config.yaml
arch: "unet"
model: "segmentation model"
dataset: "simulated stained blood smears"
train_examples: 195000
image_size: 64
crop_scale_min: 1
horizontal_flip: false
color_jitter: 0.2
num_classes: 5
norm: "batchnorm"
hidden_act: "relu"
pixel_unshuffle: 2
widths: [64, 128, 192, 256]
blocks_per_level: 3
block: "basic"
dropout: 0.1
attention: false
upsampling: "transposed_conv"
init: "torch_default"
residual_init: "zero_last"
optimizer: "adamw"
learning_rate: 0.0016
beta1: 0.9
beta2: 0.98
eps: 1e-08
max_steps: 11300
batch_size: 128
epochs: 7.4
lr_schedule: "wsd_sqrt"
decay_fraction: 0.2
final_lr_fraction: 0.1
warmup_steps: 2260
weight_decay: 0.3
Rows from block 8, named by matrix and row number. Rows with one number belong to one channel. Each number is 500 + 50 x the weight over its row's rms, rounded and kept within 0 to 999. All counts start at 0. Numbers have three digits each. After the name is the row's rms in percent of the matrix's.
# convs0: first 3x3 conv (model.enc.2.2.convs.0.weight, 192x192x3x3), inputs 72-95, a 3x3 kernel for each
# convs1: second 3x3 conv (model.enc.2.2.convs.1.weight, 192x192x3x3, transposed), outputs 72-95, a 3x3 kernel for each
convs0.61 120:520540500544498528536493529505487421548582510529544497570468543500492505519479492470533499438505521462469483465485441463485504478495480475431407457491463449451412509467449488513491400386431507492452519513483562566512508498497520496474516511507514527516518525523483500493565508536523523530537534515507483464522496479522525513493501492468527472471512451476487471469469480487458439558544523526521483516492480506531541524552539538528519498484436496489527557527529555533555505495562534522574536551598559566570575551520471458432476492444446457430519489496519484504503495508509556548541556496559485543646573479575508460571512495548438374559491447551550493
convs1.61 112:496525561503519548490502517569580576555567569546562583474495507448498499466486496549514489542484506524522541557551557569550548559533511578531503550492492527503530537516472532519525553530569526466483489463458547498482486472500467443496430431493542533546541547550560574567548523500502464496487464435552519538522494552527530537549537535498493493477511560517526491490507491493459510508514536527537493535505530589587595576584599589617637503517511529507495564559536448463512397430490405455518446461459441405430441375414468451429466444409442409376527571590515544572513540547483469512463481549456419486496421445492449456487471478566550567556541557534536525
convs0.62 124:515486549497501462456484511545537538554580597585629579474480518477491510467552552549520559594537586595515585613598564600614616596610560550574545516570570570567569477508465546529511551626549497503534497526531497515531493497481450537509470454525493522534508530539508504522499474538532525469519514546531506540528493494512532522539597513459600558484511497567548534532554573526512553450481514493539558487515557466443445459442446457443428471472506490489542505565520516516559506479514530544562527500503545510478480515455495508497516534514532547518522546531587543544496504463534495476523516448502466478456453514452487438513477486564560574566616542524522530
convs1.62 124:489423442452440423456541473442449461438447457405400417573550485541509412484416379480487516508479518551515486456447431501475479454457473467442482466433463492442473550535434541518432581489471480547491423464447416385439523431428519546485506548528426422435422426434411413418504487471492486448566458411487487497447454448549451412452451450537545450527557495460428477514499498508531521551451453497403409486464475440439460416430461423441451445453467494456463488433434540527456504473416482471466506520562561577587596613614550555553578573559594597592487480435581529421527487442449437504421480521452546577434469541441422496564494504450435508472422510461408452
convs0.63 080:507470465438459472479562591430495482429457488439467568527445410513552560453562562435485502562439535475465480475503501443533544401462484388495466424457500475403486485445513522509498505476444464440451517482441493560515495528494501504454486460513476467471484497505510521519505431492482504482459448492495462559489509524510463537467571478442509473444410445474551494501499482477494432446445469487549539502579495494477501514527531545595585447490530512494550455521489423384392527460473572606592533407444444472516503521552426452449409421423387398406495529544529498542481473464519483485422438429417509577406425470445569495515490510381440403409532494461536505
convs1.63 079:547507550560479470564636522540520535538532535561496515511531426510544406499428463465460504495519595501516485544572582584589558483449464444475588453535537524532504468496479471632506540504476505493465480538525490449509511497483490547482435590489484502508539525494524512487541466536452524477521507410452399461445468447543523448494452513505511435566623504443471512450434519543571547450453462506465405458399567539529505560525507545520517437476510424518502535508463516577572424534479533492467519535462488490435474532548504499520488471451488487476431448559544500484588568512561527566481483561470525501502512522548576508514448441523436489529559551580490437
convs0.64 115:481528505489522534481489521366376439389392415415488529491470474479512589509537535458462429534527504561539551433443485426472469450501516450403467439415421471465536458506476507535551552522498453431429430429448436439486481481471494480500524538506494491494509521512520534515459431454423446526472473476502495515452433469473455494439436430435444511431498545473515484487515491496539535527539526593619604582556572452457490529561572583621604437414382417429465464444490498492484502482488446432459406404478412475539562566568501505518500504504508503509557526526520502506530509491463465487457500554503532501485496519492554548540535555450511518470512512492488500
convs1.64 113:489544574533535522530482467602562566541537551541546516436467464516505515512495515542490543542545576527497537578564607573564549509425426526516543473505529467488447474423504471459491569521486437489510496583534499484520506512408483488420461518487480481527498497511530522505496520479470509524477489473427465539408492496503554492451446460457461556464534498521453413488473514477543559414522522468500449509508519540568579555559546562558529457462500457538515532526509413496504480555569580564564474521489465412433502526490485451442467453466481459474501475513435457564514541548495494551544558543518444486403484529502532527466448505530506584545510568444468498
convs0.65 097:532517521468445496485511593490476487491523488441553497503440506500566570593654540473479548459474569489472533454442473482506514448499438425436375495467471437471458454462483508566572586585480507507496539533515528536532506526464542507477517508513477521495505521505485487482487496561448454544453444474531539576440441554457485483493548458553562458453462514490498492488557533480545499476502529525680592563606495527546534529539515514509532454483562448581575490530467491440489490465496559577556419425467430429481484493548408467487434496508410490518524558544490565545479486515454481475438451480424439601424478558459462555394537525463504499449524524419528462
convs1.65 104:509511474568591540448639668482480504504505507509474475538595563479517415484421418527493503588507579583570490477506521534555545443463450433446482521530503502507504486555576443611548522531466535507519505562528528585497420455480440569600400615582473493496481510511474489484507505537445516525518580468526528457464501465564567481506439418522583553525591518441403566472576597522541558494532500489482421526443563515509497502484495525523548504433491555531487602518487540556587461542475479452393519534488550568496551500515524519508538534499510506484428418420547570520541542482540503543528539587438473598486500553566536508542609472461470452472512501513582414
convs0.66 109:509518488512552511491538481478398480365312349466431438507510495482486468444404432503513442520532454472508453532475429485479404490465419511431500507436457541495504448454433477477457477459433521520481500542504472501504488550527512571588504551562498501503499512513511516525529495520489462479494464471501482507502477491467459477413431427424450445458525485446556476505584520521577531524545491541558495483480465577588569595613603608625630536456425516476437507445452430467475442476447402428423521497472523520501532523528534526535526525527522523524495479465516475476502475464532502518505552512465551542471540561502530532538523557481518534452492542448463478
convs1.66 081:603621558499524518478506562531564519543548547580591536444527466500536538535528525512541569530576573423519505509519486551507485594495476551520520482473524533474524516529545523524533501458430575591567569584473491520497521520497601503494525484469496492479527511515545555561463519484477484517501536482429494451486478505534549523490511422560542492585532509525511440553543473482529498461520478455607510497609541513521500538550548562574574521526517526545538540557537495496468484455485492508519478512468507461415452431377471478476456464459435445431570530597558495550531423504433447540461466504478500561363382349452476469517627560446483617387397573499431492
convs0.67 109:504508513487514508590573525389368393426378389525476488533492480555536530495517509513497487524528522537554548412405429494464427482453492424392408483441401512503519426439465447517478549543480474434421492498460543524524510478467516525479540493462503508497522507503507511519476404425483467441491477480461443472464444469508484479422447440390422460531482463449449452505461493507521468524507479584573579558562559450467470546555546551574599480403415482447368575544506501526548463477529526505510419444426539497428565542536497513484452483478470483486503519529516534522527500496422478480483470481532545479469349401520546486482521572437399395443446442421416464
convs1.67 118:509583552430513463523532422558574593508509514500514546478406425534480467532553508607558497538580559507574599618586639602561576552541533557567606460461547455377500517539467506505520497522563545542391542641545491592584468484484512485435489495519509478492480466486511536509527520498468486528488541509436431445496443496503541528421509493476448451506495499500500480485430431476447498501517492496550490564535472566564587502524551503545559501499487470516491504535489462405435547438447526539541461472505486416357537515434465479458482471450525495442490517583458440497541508520469487538524534517513491468540503494497524548445528515577547572534530565473476565
convs0.68 098:485511494448471426506479556500530474431463476444448455499519482393451477481580649537530474575525479551538455593559536506504478457471448515505448476502473469455463481460509489460510516572562502483487465560514492589555424471535466536494490508484463451481460486491476475470535465545498419455500443470541484564522473459502492532380436485400512536427474418473484467493470507486495486411369425398442560459541555527498472519446459508448423486481496511498536505551524443445451457487459485549578541536471516499442479474494499493481505492462517485467436446510465484563480456476517542465474428430486434473484424522476440436463417477485443509492430395499440503
convs1.68 110:462486538538538468575631436508514521516481473495452487591582472534515435427415513492492554539528571583487533520514542559517502478450464432482513507492471535483502567593456582563505503446535487477471503450508570442576535518536541586537563558556528525527517510499507479484544531536595518520519438414546534493514500532544433476506504521604583504595581530475568483546573500549537471535487549490472571451494557512495523498475504531526530425513500552529492505499485521560462521506429421427458517475493565550367471497392504520500543535495499510492483486464622505475583549510536494587512568559502559496487550539557448536534477486539468491530436475513416395
convs0.69 095:487496497475480510493476514551484493472416399475535503467456454444457482467452463387467559394497603370436544481458490504469475469506518483465423634521454510588531478502432457567519436550555541582598513570632444451528479474440536467488519479470468484501473465491477479478500482513535499521582538516453490484522478525536504488488465461525513431531579429513507483544527442523562515552596510509553486508459440484530543448499540471485518546475491519507537479478524574526481488422450510436413459446478458428521470453554541482409550504426557548473463429439465447461447486475499509528485492457528498461415503551510529555471500544448449408461415472512452475
convs1.69 100:542550484567570471556611622466516508491514536495519487495532498502544571501530550448526524478588592418515501529501458548545554554560548507496538560576609590555571559510566593631575568541554507570477468600537415448385560538485583563490543532503497537513464495507444505530448456460539545455558557530419443398465423427500456513505565541566582551587616508506598513507540474575563517570597534527586591533550521484516540485493533449472491479487473501530514488509527503570542512548518525529542511538466529529472488462443525488477534500492547529522608616598592509507633562552570517464526527436557504499496407367544442388593518438494407447492468445473472452
convs0.70 111:510504526485501556505561641510506468505558525492503504536476495587562512586621478592569552593609585600557540568522491543510529520453481511516451556526511587475453461498485608593526604586508536514529600541530587536522519472465522439469501488518506529504515524510509514501500559586473498567535493516542611607515513588552544530571557458545562481468482516486548510516614544516535506536537515624675549603595484497547497509538492497503494457566530515582527527514484592531548555525531582598587473478494484481479490474519528554559546565561544565569552567517505578519474473525476516504505462558420446619454497579444426551432482475512544602502508504439478498
convs1.70 122:522457463522498551468554655435459477454472469437438426483571534478535495450380350471500508506516529571592484456489494477517467449462407339408416416457462405472427435548568452584621480494492514480509498500495576570469483484510485537605437538617426437439422448460415437445524507515483519460527594446594541467505497452577616455543516499498575562482591606440428518457541576490573556493553472507548494559498536455454457447448467450464498490438496528508479585560466509557561466515514478445397541537522555542554568501541577563548583572541579558534464478449529585488494594525508497510508501525456476528508508543556531489585595493426505452443530474486551422
convs0.71 061:490493505488493474481434463417509508563684588491446491449430472459437452576477469530548610510580590432462496417517549532615618496498474454541521472623584463585542535556511534602530495483518521489521487507489472455489464441460461405435464503477503505515499479493508483480463455472484494458486473508502461476484456472526484519499527488421482463450517480475521473434457434478464471499451532449439478470431477468471470432431444454425439534564568491519485520481514461449486415443453450406427459414440414450502524472468436496457443525453411457427471503478491473498470472504538519446505470455482421436489482444495510470535503479383394447540545515460525430
convs1.71 059:552525495497590528453485414434497493453462434478452410521508510476483514490501505488433489541506509509469425421458522394431436461457443464427433443458491472468470479554475515490499423378493510545525529540498435504580521464507458384507451408509476530536439455435486490494519499544391444422494468449542560580502417439527409505489506497476461491480471489472475384470435431483509478546492515506409419494458441462505503406427372440444439477480489490448447519496444562577579499587581532561499519510506506499542494496575498427471496463529487476520542537538519544583446528576511528512525476488478507517573523595454418435517408422528531551498501448513526516
convs0.72 107:482471466509463478500426455473544543450542579450551602568510453455486466497473434462490664431488673419423661470501532464529582521567607410530574433532619421594635451490540457508580537515544480482501450482505458438501440462477458457466486474484508487495504478482501462475458448504522525578506531596514456503593519503531507534443589481436596480444593518458488473440475451475453471568508480541486469550456457516488437521487421488433397517496569502519571453494525540519438571497431556512475481412463456432435437425460413488515415528576420540574445481417489478416534440455484535503533551476507443481500512479546527495499499455494470451547545532556569582
convs1.72 123:585512509534560516515590543528538489514508471479462458530570504490533511443452495446480414479485400450444391475475484455458487497469500460531442480548454496483422470534495447471512481453452503475447492488425404483450511516495565548515546550531484493419505510419489510418470519483499489428566480452552547535527471476542460420515550504527575501483541500493493530517536516539575525464416423473441449461513483444486403468497393451463357457476461500496431504467405561560476574573490572538465463494549481494555504523559484451600477438609529495628502466505527534526480539561546465492539513541526556570444485596453484590499443574467522515511503489464508572
convs0.73 096:472488429456451493420494546482471451466490436432472464548499586470437439563659583425520511470448552538452460525493450455513473467485454467447404456503482522442455418489446461446412537561456443479487490506507523526515450506480561542516499468497446471467463476483466475473457548574474418487437491441455532572447386570466501445366494409492569512421414428501473485508481504492423462444425488425533495483606556491463483443464463484491488487502514465455578468481453464412518477464520605572541581484463537428479447448457433450435459467417441441418429464472449566534453471483459462401418472474411412567452544603465477429426496434463497556418486342412446485
convs1.73 107:512491472556523504410618541538529567561545531568493509520566508463456485515398448484474558564522463552545409515540581577553525542483445421507522555573567465521423486573588468571516551499506492453519482481422499516487486497545423570594434489540515531560526509546520487514517486531545528470550533476520517548534480531596549503537518500529628552469540536495433548521580540436521477510576496465413527510473528536528530520494527535517539483439534561541555519516479475521508436499464425409394506513409498582496522468455507485456527538467495497474485494472579599486470558536495550501482509583488457602555541520559541468606525498502517483523524483553546414
convs0.74 121:514510468559505527524505550489523540487572527590604596477477516490464503479437484474552588504552626466481516469533565538652605589634592538548537551581571556545525423436487528539529510508510484472548481493497469464478403398415466406416426390436510486491510489478494480484473497505514544549506537526537483502522499530501523502540543456494518488493473510491470443506487455470443471455452447490484449418430490452437432427413431419400425541466500525514517482479511548526536524511523525570583476437414493499505460475487456492475494546509485531507467462438531527464472490497498560473540594433489516534455466505489504519494509479505527526511572554479561523
convs1.74 118:447440445458494480404456509417420443416456443393408424500538512486487457491439416509481491601532517625560543514483463509526487508495508504477473545481474496495499530490450517462409642501495441533532504554546529499491441430457438481527538490522409421411437455437432431427471530588512586562567568495498591598466524508508509449505489508519511520502525519427398393441426447426479476559446412519412352515504431412421419429449443402415416518489466494502474491478428487488493528521488541554505474486553437527601529601645557532577538522566561573608505523468524496492489484479430478491484543564474574616380443559441455559525482541444466529430486506453430464